Weights of a small image classifier.
Data: trained on patchworks of several textures, 72500 training examples.
Rows from block 5 of a small image classifier, named by matrix and row number. Rows with one number belong to one neuron. Each number is 128 + 32 x the weight over its row's rms, rounded and kept within 0 to 255. All counts start at 0. After the name is the row's rms in percent of the matrix's.
After each neuron's rows are labels from the 100 images, of 14976, where the neuron reaches its highest value: "lies over" is the class under the peak. Only what is clearly more common there than usual is listed. The data: patchworks of several textures.
# fc1: MLP up (model.blocks.5.mlp.fc1.weight, 512x128), inputs 0-127
# fc2: MLP down (model.blocks.5.mlp.fc2.weight, 128x512, transposed), outputs 0-127

fc1.136 114 [108 114  79 106 134 143 120 152  62 122 138 101 179 108 174  82  80 112  94 148 129 107 142 155 128 102 128  99 188 157 152 118 140 183  90 150 166 135  66 114 137 146 176 111 105 104 142 119 158 138 131 153 168 135 174 165 154  65 109 125 170 125 150  99  87  83 184 136  85  97 120 183  84 134 116  89  98 117 110  56 188 168 102 123  83 134  94  79  99 166 135  87 117 168  55 107  84 143 145 119 137  97 138 124 150  84 112 138 106 145 173  95 104 175  59 126  89  98 160 116 130 140 173 178 144 131 121 127]
fc2.136 130 [ 97 180 122 114  67 135  83 144 154 137  83  86 137 107 126 112  92 101 146 175 168 156  94 148 110  62 132 124 139 117 169 143 110 142 140  93 127  99 107  89 144 119 136 168  75 133 142 173 121 112  98 111  42  62 178 114 100 164 154 117 199 146  31 104 163  96  96 145 165 114 113 161 132 170 121 126 158 163 123  91 138 170 108 165 128 199 107  98 137 123  84 109 144 122 137 136 140  56 108 142  97  73 138 164 155 126 142 122  92 136 126 166 154 162  79 130  75 126 104 103 117  98 136 143  82 127  81 161]
lies over: spiral

fc1.176 117 [ 91 186 133 165 132 124 103 174 122 138 155  86 136 157 147 139 145 155 123 105 103 170 119  64 192 114 228 145 108 166  77 149 149 136 128 126 169 176 138 152  80 136 106 134 166 123 136 185  47 104 211 156 106 128  99 148 122 106 204  96 129 174 114 156 152 161 120 124 113  44 125 139 123 143 125 147 110 126 159 144 122 119  91 126 132 149 137 176 134 131 123 129 122 151 138 103 127 107 118  96 105 135 152  65 125 138 103  83 139 101  99 112 171 132 156 132 107 140  93 211  71 115 105  95 174  96  86 158]
fc2.176 125 [104 126 127 114 143 132  98 126 125 159 184  74 115 175 153  76  81  84 134 111 130  90 160  63 123 152 112  96  96  53 200 150 137 112 128 128 167 161 104  52 139 147 126 129 193 184  82  55 157 113 136 150 122 159 100 150 139 105 149 123 124 122 166 165 138 124 158 107  64 167  72 114 104 135  87 113 141  99 114 103 171  81 187  76 148 155 127 123 129 141 164 113 145 143 135 108 175 135 138 135 143 150 134 111 216 149 148 156 116 127 108 183 118 114 135 104 120 117 123 154 120 100 117 182 209 111 157 128]
lies over: rings

fc1.240 106 [103 147 147 132 153 142 176 130 112 132 126 122 166 120 174 154 135 232 144 147 153 137 128 124 160 108  68 142 123 114 102 156 116 123 133 157 149 124 156 237 156  95 162 140 126 143 209 147 101 150 149  49 101 131 119 131 191 129 112  97 106  97 130 117 104 152 116  93 126 134 142 134 122 136 107  82 135 150 171 138   4 119 113 160 141 138 114  71 106 122 140 161 135 114 152 211 127 135 120 169 149 157  56 152 142 143  83 111 162 160 103 141 108 115 126 177 178 104 109 133  98 175 139 140 117 110 113 139]
fc2.240 111 [126 124 146 128 118 154 183 122 132  91 116 165 205 138 101 112 214 121 118 120 104 183 135 146 119 120 117 123 138 163  71 101 153 135 114 173  85 167 144  71 133 152 114  31 150 115 106 173 120 112 166 111 126 156 131 143 120 162 121 131 157 109 138 125 148 146  83 230 150 119 125 147 168 144 151 121 135 118 164 139 171 182  87 131 112 103 117 178 135 111 116 137 172 167 143 100 171 209 167 132 128  86 152  75 110 112 147 105 116 130 160 176 111 125 155  64  61 108 122 114 146 150 116  84  94 155 171  96]
lies over: triangles

fc1.76 059 [147 132 181 166  72 120 116 159 168  83 194 117 126 121 104  97 158 105 136 140  97 105 179 145 139 120 137 140  89 105  58 196 100  95 142 119  90 154 166 158 159 106  91 101  59  96 149 121  82 116 163 106  67 112 191 110 126 131 176 116 166 100 180 116 220 143  80 128 192 110  96 100 120 166 130  99 109 114 174 144 132  92 109 157  93 106 122 121 136 133 106 138 144 158 157 131 174 141 129 129 172 160  73 135  79 133 133 127  96 102 137 139  89 118 182 133 119 112 137  97 155  92 158 110 170 157 179 165]
fc2.76 065 [144 138 103 200 150 184  86 147 162 108 176 104  99  94 143  98  91 128 110  94 145  92 209  94 135 111  96 155 111 112 142 111  99  81 105 144 133 127 171 114 113 101 133 146 158 153 176  88 159 172  94 178 173 154 156 189 146 135 137 131  89 165 160 180 134 168  97 115 144 148 146 133  86  94 102 101 112 203 118 168  99 100 130 132 134 143 146 111 144 128 193 110 140  94 166 143 112 103 146 197  83 122  83  96 166 116  89 155  96 152  87 177 150 164 102 153 134 158 115 140 155  95 174 120 179  84 134 188]
lies over: rings

fc1.350 114 [145 105 117 176 169 158 167 165 137 111 120  90  85 124 104  92 142 149 127 150 104  99 104 130 127  89 119 130 103 194 179 150 181 200 145  71 132  96  82 100 118 155 124 101 113 154  91 162 116  55 105 165 121 118 135 169 148 111  90 100  90 137 102 166 173 156  94 148 125 100  93 183  94  80  99 166 153 161  85  75 116 126 121 124  89 140  80 176 128 192 136 123  93 110 133 130 124 100 159 112 165 104 144  89 132  68 130 110  52 118 132  97 128 179  87 105 109 162 133 158 127 174 116 167 122 141 202 148]
fc2.350 121 [110 141 175 109 122  82  98 148 159 166  78  92 165 148 127  94 104 118  90 103 178 130 127  71 166 141 121 115 118  95 102 169 104  84 150 103 133 167 201  83 115 100 138 157  99 193 174 141  87 125 146 214 121 140 181 135 166 121 142 118 144 123 129 141 122 128 125  98 131 106  84 163 136  90 131 126 127 182 140 153 119 129 172 133 126 123 122 123 168 136 127  44 113 178 133 170 175 110 141 130  90 160  71 155 196 130 161  92 193 122 120 166 122 196  97  96  72 148 148 135 123  68 148 158 120 164 131 164]
lies over: rays

fc1.336 082 [138 158 127 172  88 139 156 120  82 130 133  99 131  98 120 116  81 174  76 102 169 187 124 103 132 110 131 177 170  93 162 162 135 133 139 127 108 105 102 185 145 119 119  68 191 122 235 142  96 135 136 130 161 144 136 116 150 129 118 157 184 136 146 153 129 132 142  73 115  64 158 124 127 149 128 104 129 113 190 111 101 123 151  81  87 132 112 105 150 163  73 111  75 135  99 110 146 117  66 142 127 142  69 107 140 145 187 152 156 141 127 116 132  81 133 130 141 138 144 126 117 150 141 224 172 213 127 171]
fc2.336 105 [153 154 163 159 106 131 141 143 104 150  68 159 150 132 130 171 117 162 154 104 110 139  58 165  99 179  97  82 175 178  76  86 123 107 136 150 114 145 128 167 146 126 121  99 121 119 138 194 153 107 166  96 134 137  91  93 116 147  98 174 120 100 144 132 129 123  92 178  80 118 195 112 148 177 128 112 133  92  58 196 128 149  67 142 108 114 155 173 113 128 110 156 136 126 161  78  74 174  89 100 150  84 127  85 111  77 123 125 109 151 135 126 128  93 123 182 136  78 157 124 184 125 116  79  57 151 151 165]
lies over: triangles

fc1.500 117 [179 129 152 151 103 166 119 159 185 134 124 110 131  95 157 158 109 141 111 162 171 110 156 122 173 111  86 160  98 159 149 110  76 150 117 156  84 210  87  76  95 129 137  99  93 126 106 112 158 140  99 126 135 140 106 108 106 146 127 151 134 128 156 115 152  94 123 133 136 140 114 177 118  63 139 120 133 132  96 136 122 106 140 146 135 115 192  40 131 185 115 170 115  82 141  92 138 165 142 109  24 113 156 136 191  98 164 159  63 127 100 202 114 159 137  45 125 126 114 136 155 152 141 119  89 158 134 174]
fc2.500 121 [ 99 112 114 160 126 182 111 136 143  96  67 119 140 110 121 195 191 119  86  76  69 146  86 142 130 130 164 100 152 103  81 148 112  96  88  55  74 127  89 201 179 156 141 170 101 128  77 159 151 105 135 160  49 145 184  93 139 106 128 142 102 112 105 144 147 153 146 106 140 107 119 148  83 121 152 133 137 164 125 128 120 103 150 137 174 161 133 177  88  80 156  91 168 168 156 155 124 199 114 101 132 158  88 132 127 126 133 108 177 131 122 168 149 139 138 170  35 112 126 129 162 152 115 109 131 138 100 116]
lies over: spiral; rings

fc1.285 087 [149 110 114 147 128 158 140 152 133 135 133 128 155 162 101 100 173  80 140 128 121 166 137 171 107 178 161  93 172 159 135  86 117 144 132 119 147 119 124 106 140 100 127  40 122 123 129  95 136 106  90 156 117 111 161 121 176 135  98 158 119 118 183 102 116 154 163  27  95  96 110  99 128  67 125 121 120 104 109 151 235 163 187 120 136 113 136 173 101 153 145  69 160 122  93 161 133 122 145 158  68 120 132 146 151  97  92 119  73 114 140  85 139 163 131 132  83 162 158  93  74 129 123 205  93 190 117 163]
fc2.285 117 [159 103 144 154 182  79 158  75 149 155  72  94 143  87 167  78 177 113 173 131 159 103 149  92  96 118  94 140 158  89 204 131  73 155 143 152 152  91 139 105 109 153 118 187 130 163  95 150 190 111 101 124 105 110 136  98 122  94 113  94 169 121 119 121  93  80  68 116  90 142  96 136 144 111 170 150  89 128 156 128 169  67 151 116 185 198 170  87  88 151 198 128 161 142 113 115 121 138 109 113 124 127  98 130 192 156 106  73 123 161 153 143 139 130 135  99 128 119 126 112 181  92 127 175 150 121 154 168]
lies over: plain

fc1.243 122 [158 106  99 180  97 151 139 105 144 102 174  88 153 159  80 118 159 121 171  99 173 136 126 126  97 101 108 102 117 136 147 128  91  47 107 101  67 189 127 119 141  96  93 104 121  81 110  74 103 152  87 151 130 122 109  95 131 159  79 166 174 148 177 147 142  99 145  87 119 140 180  78 192 184 184 115 121  89 119 136 148 100 162 135 120  95 118 121  90 146 165  89  82 110 156  94 147 181 125 106 136 172 165 150 174 135 163 154 161  89 117 156 143 148 173  71 158 158 137 107 133  68 125 146 109 158 163  77]
fc2.243 115 [139 126 126 148 128 100 112 127 105 139 122 158 205 161 152 188 153 107 158 148 106 101  80 100 143 122 128 113  76 129  76 118 125  99 131  64 199  84  79  85 131 142  89 149 167 155  98 156 190 100 120 145 132 149 130 131  47 126 161 152  88 130 192 146 139 152 178 120  66 116  92 163 154 132 147 152 145  50 100 149 165 146 115 135 142 161 119 122 162 133 100 142 106  68 125  48 173  75  83 138 133 126 142 117 152 121 140 160  82 104 141 195 123 101 164 133 125  94 101 142 129 100 139  93 181 116 121  90]
lies over: spiral

fc1.58 138 [114 105 110 228 123 154 181 141 133 156 137 139 150 160 114 135 106 111  13 131 102 139 123 164 132 126 165 144 107 146 134 116  95 135 131  51 159 158 110 128 179 107  91 139 168  49 142 126 133 120 136 129 154 132 179 123 149 152 101 167 212 129 112 178 120  59 125 121 135 120 150 154  67 180 153 155 154 123  74  55 155 146 122  97 118 136 109 125  97 121 124 131 112 135 137 106 194  92 106 105 131 220 121 118  92 121 168  80  81 117 121 118 104 151 138 113 115 154 124 108 103 160 122 135 129 122 149 159]
fc2.58 126 [103 118 105 190 170  96  98 100 100 164 161 135  72 159 121 164  85 147  64 151  99 136 153  86 134 112 112 141 176 157 124 139  62 128 128 103 131  99 134 150 146 152 131 127 164 135 184 104 100 101 127 129 129 131  71 126 114 166 142 141 123 117  60 150 151 126 124 154 162 104 154 136 206 127 161 118 123 112 143 182  91  95 134 155 114  34 138  66 140 118 118 132 124 131 122 145 138 175  94 157 122  22 118 141  88  65 102 164 161 136 117 154 136 109 154 151 187  42 135 137 164 125 118 165 135 107 100  94]
lies over: triangles

fc1.154 146 [141 127 149  64  96 125  68 120 120 121 105 122  66  82 135 126 145 129 210 139 139 135  97 133 134 107 115 117 128 115 157 139 110 131 167 186  71 121 136 126  69 128 131 122  90 208  99  89 131 124 148 129  88 127  55 131 141 139 113  94  80 114 172 120 152 188 169 136 119 127 126  64 202  69 137 131 116 120 149 197 140 145 137 117 135 128 129 142 167 128 124  98  90 125 113 133  85 183 126 132 120  45 170 115 185 139 113 172 166 143 168 175 125 124 109 120 147 105 146 119 177  84 172 137 102 127  92  58]
fc2.154 127 [135 138 158 113 167 133 131  93  90 105 135 145  76 115 120 159  43 143 128 178 108 146 167 131  97 105 135 167 155 144 115 105 114 120 138 106 122  88  70 144 116 173 112 122 129  67 198 107 111 106 130 139 173 148 139 117 117 163 138 137 154 123  76 121 104  72 107 156 136  84 147  88 173 136 115 125 147  89 133 117  82 136 129  69 139  35 149  50 126  88 119 120 109 136 152 115 163 161 140 118 160  19  97 144 140  66 136 134 138 131 119 140 130  81 140 184 140  52 147 147 123 117 126 164 129  78 110  75]
lies over: triangles

fc1.150 105 [131  12  98 176 114 123 125 125 127 137  73 152 138 127  82 127 115 116 113 147 136  83  82 160 126 125  95 121 108 159 166 105  91 164 116 129 141 132 119  72 107 212 103 107 107  92 158 120 183 130  65 145 175 162 134 113 137 112 123 117 185 149 106 154 103 109 126 156 130 125  78 133 114 105 158 113 123 113 171 119 246 108 143 122 149 131 178 133 121  90  84  74 159 119 118 100 103  65 126 123  93  84 101 146 128 133 146 141 147 179 151 126 142 101 163  96  95 128 172 121 112 114 129 201  78 155  87 129]
fc2.150 124 [ 81 110 150 141 113 176  90 138 148  94 133  78 165 140 156 136 107 113 126 144 100 149 154 114  99 117 129 159 142 105 155 106 148 111 152 147 161 143 118 103 119  73 119 140 116 108 129 119 100 107  80 153 118 152 138 135 126 170  95 104 106 148  91 160 128 112 112 128 152 119 108 154  78 109  84  96 129 237  81 156 166 185 159 129  97 138 147 177 123 128  57 109 132 152 135 131 118  15 104 158 116  99 118 155 164 164  95 189  72 119  33 192 138  67 138 135  97 166 106 149 127 150 138 122  90  96 159 164]
lies over: rays

fc1.264 113 [158 104 107 141 141  76 160 147 143 107 171  83 141 129 145 107 115 111 131  77 120  86 108  43  84 125  60 150 112 150 162 123 107 153 126 131 120 136 113 133 144 111 141 128 139 123  98 229 137 126 119  95 150 145 134 175 152 121  50 120 158 189  77 183  93  85 147 108 115 135 136 122 133 138 133 118  60  73 133 126 184 112 169 121 152 124  98 157 163 149 137  95 141  98 124 114  90 136 113 201 103 142 147  92 117 129 134 132 127 195 160 110 132 115 133 118 118 114 113 219 166 138 160 153 219 182 132 118]
fc2.264 116 [142 166 162 155  78 148 123 137 153 110  21 231  96 130 115 124 120 149 103 104 122 206 126 209 136 121 140 135 103 137 108 135 134 138 115 144 117 127 158 126 123 185 156 249 116 140 149 235  99 167 104 135 136 114 147 137 127 131 162 132  97 125  50 129 122 151  97 165 177  87  97 149 163 141 146 156 161 128  73 110 139 109 110 182 125 111 127 126 106 124 112 142 145 125 125 148 121  88  95  96 130 124 133  96 143 124 117 115 122 122 151 143 126 132 113 136  86 110 128  79 140 177 105 144  69 107 139 151]
lies over: plain

fc1.117 106 [ 95 145 110 149 110 110  70  91  76 130  95 166  97 130 116  74  85 125 134 120  96 172 129 137 176 127 191 156 118 178 126 147 100 123  75 153 176 143 108  54 140 133 137 125  85 134 128  99 162 125 143 175 162 155  93  82 105  96 129 182 159 119 159 114 110 130 122  70 113  87 114 142 160  90 166  87 140 122 124  78 152 140 132 160 119 148 105  66 120 219 147 132 148 157 160 107 129 168 144 132 104  95 115 134 121 159 144 202 127 108 140 163 133 100 113  52 160 129 193  98 158 208 115 180 129 118 141 120]
fc2.117 105 [ 71 153  97 188 130 155  87 154 124  91 118 144 164 100 116  42 161 155 124  99 159 201 146 172 151 133 118 100  92  57 113 110 149  71 139 160 137 145 109  83 153  68  69 103  98 172 163 145 156 111 102 108 102 127 107 131 142 162  77 131 106 138  79 117 130 144 112 112 143 170 174 110 106 142 133  72 108 131 163 149 140 117  58 166  78 140 126 100 132 153  85 138  85 132 136 180 112 137 131 130  73  98  91 157 108 121 141 192 130 108  74 146 105 119 176  85 155 105 129 117 145  77 160 158  78 128 163 141]
lies over: rays

fc1.251 119 [182 101 163 202  79 197 138 141 156  91 124 111 119 141 140  67  89 139 115 166  61 107 117 161 175 154 116  83  99  84 140 157 103  89 180  87  90 139 132 124 114 107 164  89 139 152 116 139 132 113 138 160 115 128 127 159 140 117 116 114  66 134 170 167 130 111 180 114 131 123 102 154  88  88 104 157 130  91 133  88 144 126 125 108  73 143 185 150 139 183 132  98 157 134  61 109 195 136 166 110 103  86 146 121 146  65 146 165  93 118 115 149 102 196 133 102 148 113 184 161 176 103 177 162 156 149 148 115]
fc2.251 113 [105 178 184 172 134 128 141 142 171 136 173  96 156 120 144 194 121 160 104  83 182 138 104 132 180 108 115 148  79 104 108 155 128  71 146  43 131 102 143 173 129  95 165 163 146 140  75 148  57 138  98 131 108  94 155 150 155 158 121 106 148 154 198 133 102 111 143  98 163 132  57 125 121 130 113  97 137 160  96 164  99 160 108 107 121 142 133 169 108 153 116 116  82 112 117 138 161  78 161 176 157 170 150 121 145 198 168  85 133 121 177 178 140 131 109 122  83 130 110 101  83  78 153  87 100  82 139 149]
lies over: rings

fc1.200 122 [172 118 102 133 101  94 164 154  96 111 125 151 178 165 115 126 197 142 101  70 139 127 123 132 149 180 137 129 197 183 164 149  80  90  51  66 129  97 162 123 102 116  73 132 145 142 149 151 143 179 149 129 125  99 185 140 139 100 135 121 170 152 106 148 119 166 147 104 125 165  89 106 162 127  87 137 118 131 140 152 119 148 125  87  81 146 132 123  75 127 143 115 104 116  62 112 132 119  67 109 102 122 110 133 221  83 133  80 192 107 147 111 113 106 145 107  37 184 162 102 115  99  96 145 146 137 145 131]
fc2.200 103 [152 114 121 112 175 145 137 127 112 110 175 126  86 110  96 128  70 131 152  95 120 125 123 130  91 155 121  72 189 119 138 105  88 131 146 142 154  79 119 166  99 130  47 147 135 197 110 103 164 131 171 138 102 121 151 113 121 122 104 126 126 144 117 139 157  62 122 152 106 136 142 109 171 108 115 124 118 126 112  85 150 119 151  97 123 207  70 188 127  49 145  93 136 189 178 123 183  93 157 132 209  95 105 147 182 123  20  92 123 120 123 132 147 108  96 134 105 122 109 104 147 103 130 135 121 118  68 171]
lies over: rings

fc1.418 092 [ 99 109 150  88 142  88 159 114  86 154 101 125 203 123 133 109 101 153  72 105 128 144 153  77 108  89 116 161 110 179 159 134 131 151 114 160  91 108 121  99 128 173 107  92  88  99 139 158 120 103  75 111 116 128 105 146 166 111 143 114 165 181 118 123 134 100 127 124 149  93 161 136 141 105 164 162 163 151 112 119 150 141 148 150 121  83 187  61 151 146 140 147 115  80  87 172 144 187 129 125  51 154 173  52 125 106 205 133 125 113 147 112 143 163 167  76 120 182 207 148 114 177 108 169 109 166 151  84]
fc2.418 112 [118 141 167  97  98 148 106 119 183 105 136  60  99 108 151  74  68 163 114 122 105 127 119 125 120  98 109  82 106  85 215  87 157 188 145 135 130 102 104 150  83 143 120 157  99 129 139 110 107 168 113 182 161 102 130 163 167  79 186  88 112 110 167 201 143 161 115 107  87 154 115 130 134 117 147 113 122 179  97  80 105  81 160 143  60 141 120 106 137 161 190 120 103 112 151 159  98 130  76  87 104 121 103 103 172  92 123  97 120 128 146 156 124 190 177 147 186 110 108 133 135  85 134 176 170 116 128 117]
lies over: cloudy

fc1.469 110 [189 125  98 126 147 111  87 115  98  86 127 154 153 108  97 139 161 132 126 137 100  90 145 164 112 165 146 201 135  98 186 146  55 159 134  92 146 100 159 113  68 101  69  93 123  92 155 109 158 104 149 157 162 154 143 151 146 143 145  91  96 100 103 106 107 117 161 110 138  52  84 104 106  68 115 167 104 109 154 186 184 161 162  92 101  97 142  96 101 189  97  99 125 104 137 146 115  66 103 140  43  97 128 122  85 150 122 178 145 130 121 105  79 177 144 112 117 145 153 125 162 104 167 171 162 134 114 117]
fc2.469 113 [130 123 165 137 141 116 106 132 118 137  95 149 134  84 119  85 126  71 123 177 160 192 103 111 105 157 134 107  78  61 116  94 108 143 131 122 148 158  88  87 134 176 114  98  63 235 119 154 125 152 145 116 136 140 145  97  53 113 104 168 190 168  52 111 102  96 128 150 175 137 119 128 147 131 130 102  98 130 101  62 168 144 110 173 114 174 138 143 101 130 124 141  86 129 139 141 108  80  75  53  81 111 157 140 102 189 155 117 109 125 135 158 112 165 124 136  73 106 132  87 136 118 115 164 100 147 132 173]
lies over: cloudy

fc1.447 088 [ 91 115 136 143 110 117 131 155 132 154  86 118 119 125 125  81 156  73 175 102 113 127  98  57 141 157  92 185 119 126  97  53 117 107 119 122 169 108 121  92 106 141 100  76 134 133  81 164 127 126  76 185 109 151 114 127 120  96 129 122 106 156 124 126 146 140 107  89 131 128 134 191 114 108 151 144  94  98 148 142 255 123 157 131 187 115 155 212 119  84 103  93 187 165 102 126 161 110 136 140 142 115 165 177 123 133 141 139 154 179 138 104 119 123 131 128 117 168 120 186 107  82  83 104  70 119 135 111]
fc2.447 099 [149 134 115  90 177 165 123 149 151 113 159 112 139 135 123 132 153 211 119 106 156 169 147 155 116 166 147  74 119  84  88 141 130 133 108 111  99 152 144 189 107  51  94  56 160 149 120  86 113 143 118  76 106 208 139 169 163  90  92 139 111 127 167 155 132 112 104 154 129 180 133  95 126 154 143 125 108 152 146 125  88 106 109 144 171 208 146 135 157 170 166 110 183 194 134 108  70 138 168 147 164 131 123  53 115 151 144 161  98 132  83 160 130  98 127 126  83 136 131 127 132  89 154 114 147 191 176 123]
lies over: spiral

fc1.204 103 [114  77 153 200 139 175 127 168 134 168 149 125 116 140 146 156 121 220  73 162 163  87 157 138  98  92  95 151 141 138 153 127 124  68 179 101 144 140 117 235 175 119 112 118 177  82 196 147 146 105  86 151 119 118 177 146 175 156 135 171 157  92 105 157 126 100 133  58 142 114 161 155 106 131 142 132 153 133 116 100  50  88 129 105 132 146 123  69 123 144 141  77 130 115 106 143 176 137 103 121 169 172  69 106 106 134 180 131 100 138 118 104  76 111 116 155 129 120 136 101 122 158 135 142 111 135 120 156]
fc2.204 112 [111  93 110 156 138 123 142 106 118 180 115 162 188  99 119 147 154 121 130 147 122 182 118 174 125 107  96 152 109 187  70 102 125 126 132 149  90 150 101 112 153 137 103  27 170 105  91 136 160 170 140  85  95 135  98 117 144 141 124 124 149 136 125 130 128 169 104 233 165 102 168 149 197 153 182 121 134 116 171 166 142 187  63 121 132 112 108 150 137 113 136 121 122 131 131 130 150 183 137 108 130  93 179 115  90 110 142 140 113 129 166 172 104 110 139  81 115  88 148 125 147 170 131  89  26 145 182 102]
lies over: triangles

fc1.184 086 [169 109 135 123 133 144 140 109 159 118 137 150 124 148 142  94 166  85 140 145 119 156 116 181 119 131 112 138 119 120 221  86 101 148 144 100 149 104 136  52 147 205 142 112 131 148 138 119 127  79 133 111 112 140 116 136 182 132 104 146  94 153  91 145 102 131 123  53 127 116  99 110 163 126 153  86 129 142 110 107 255 127 154 126 120 138 169 138 124 145  99  66 123 125 140 163 122 125 123 154  73  95 153  96 121 130 149 178 119 128 159 138 116 117 133  75 149 115 236  99 121 147 129 223  84 151 129 138]
fc2.184 112 [105 139 153 128 141 141 131 133 142 143 118  50 121 156 114 100 105  95 127 255 138  99 157  79 100 137 141 105 132 156 180 100  97 115 128 154 156 140 113  85 138 108 116 174 154  84 142 119 165  71  88 182 225 120 122 161 132 154 150 138 103 139 100 129 114 147 143 147  81 131 115 143  84 109 139 134  94 150 129 142 144 155 137 166 137 203 122 112 140 118 133 130 113 144 137 147 125  22 125 118 114 100  82 173 190 145 173  52 103 134 142 172 109 129 140 124 104 174 123 172  98  96 127 170 135  98 118 127]
lies over: cloudy; rays

fc1.324 109 [136 161 188 187 153 139 134 166 162 157 120 109 111 187 111 158 164 139  70 134 116 178 171 136 118 155 122 146  98 104 144 125 137  77  91 191 131 128 129 166  80 154 152  95 166 143 130 124  67 118 159 121 139 113 123  95 160  66 104 138 132 199 167 161 127 160 117 121 126 112 115 142 129 167 108 107  78 141 167 124 158 140 104  78 115  98 151 205  81  94 118 100  73 148 111 102  83  91 114 128 160  82 128  60 129 106 101 106 156 122  70 135 163 110  39 136 217 128 117 161 121 148 132 122 147 118 125 134]
fc2.324 123 [139 150 146 137 118 150 131 143 151 155  97 129 142 129 142 118 167 141 129 101 152  80 138  99 170 138 138  76 121 166 176 166 119 165 126 119 183 219  90 149  99 151 103 136 195 198 121 147 137  82 118 169 148 182  82 122 169 114 136 115  78 112 119 112 149 107 122  46 189  94 147 103 143 115  47 152 149 149 106  97  88 135 158  89 112 111 130 106 117 186 111 117 155 180 112 178 138 124  73 133 122  71 111 148 126 157 153 123  70 126  62 178 165  81 127 147 124  98 139 118 154 119 100 178  87 140 121 148]
lies over: rings

fc1.66 112 [ 99  98 156 130 164 126 123 137 132 169 139 119 121 148 129 100 130 109  94 141 119 116 160 145 137 123 114 125 164 174  80 101 158 104 124 121 182 160  95 123 153 158 123 118 144  98 149 137 150  75 109  94 126  73 235 103 139 174 149 175 198 190  98 158 116 107  81 112 135 153 151 200  63 113 177 121 122 124  84  73 168 127 143 108 144 160 116 130 148 153 121  69 140 210 133  84  80  89 137 120 135 177 144 137  66 156 185  82  72 111 186 123  98 128 156 132 107  82 144 113  94 124 131 147 126 144 138 146]
fc2.66 105 [166 136 157 137 101 174 140 135 148 171 160 152 124 107 151 186 142 118  80 157 135 112 130 117  89 134 132 133 182 102 127 120 164 131 147  76  86  77 169 134 174 160 123 156 112 117  77 132 105 129 119 101 133  72 120  65 104 186 189 134 119 132 179 108 136 118  87 185  59 102  98 136 124 170 158 115 118 100 160 142 137 152 121 106 145  92 197 157 112 104 118 123 101  78 120 130 200 101 119 128 187 137 118  64 164 142 181 149 105 133 159 156 140  95 185 166 123 101 106 124 163 101 124 100 169 178 216 134]
lies over: spiral

fc1.317 116 [156 135  47 209 129  60 161 150 116 143 119 140 100 175 128 163 150 151 131  84 185 102 178 145 159 116 146 148 134 103 123 102 125 136 108 194  92  97 175 144  79  99 104 110 171 135 159 127 132  96 158 132 143  66 126  80 142  72  97 119 149 139 151 135 126 159 177 100 114  75 185  93 124  95 184 120 158 138 125 111 116 157 135  70  87  98 130 138 156 104 109 117 147 134 114  55 110  60 147 170 103 129 111 106 163  85  73  82 151 128 148 135 158 152 130  99 174  90 141 108 110 153 125 162 114 132 160 188]
fc2.317 109 [106 103 133 158  96 151 168 132 113  98 123 135 140 154  89 157  46 177 201  79 100 111  80 110 168 159 138 101 136 119 122 118 146 118 114 170 144  43 143 187 108 136  62 130 169 158 149 126 138  94 150 134 105  78 117 112 135 163 127 119 199 114 189 137 146 123  97 155 160 124 121  89 132 141 106  95 133  90 126 105 113 109 135 127 122 177 127 205 158  87 120 150 158 158 106 151  93 138 158 158 255 126 108 115  83  95 144 165 136 166 168 119 128 177 128 119 109 137 107 136 126 134  99 103  96 146 143 165]
lies over: rings

fc1.71 101 [123 103 202 161 136 144 209 110 100 121 133 151 134 176 120 116 177 127  63 156 119 152 156 173  95 170 115 190 139 119 130 123 150 121  72 104 119 148  71 121 168 128 161  95 130  98 172 104 149 131 139 110 164 125 170 139 121 122 114 133 129 217 119 140 144 140 106 148 110 147 102 147  93 115  93 130 132 189 168 126 138  96 134 111 111  63 120  78 153 159 180 143  78 137 116  94 152  62 124 106 116 116  95  71 118  81 122 173 161  98  88 168 115 155 116 104 207 132 143  99 158 161 146 198 143 148 144 175]
fc2.71 112 [151 131 162 134  93 115  87 157 120 178 121 136 171 116  82 125 150 149  67 142 118 124 114  80 130 211 105 141 163 147 122 147 139 163 109  47 111  92 128 136 137 129 133 115 149 135 169 114  95 143 103 113 134 132  94 110 117 100 132 123 165 132  85  85 113  82 102 175 103  72 206 159 191 145 157 147  92 142 141 155 122 153 108  78 169  77 130 104 115  64  96 167 169 179 126 160  82 127 142 109 133 112  71 125 112  66 105 134 161 117 107 174 114 144 124 149  97  70 160 109  85  59  90 165 146 106  71 132]
lies over: triangles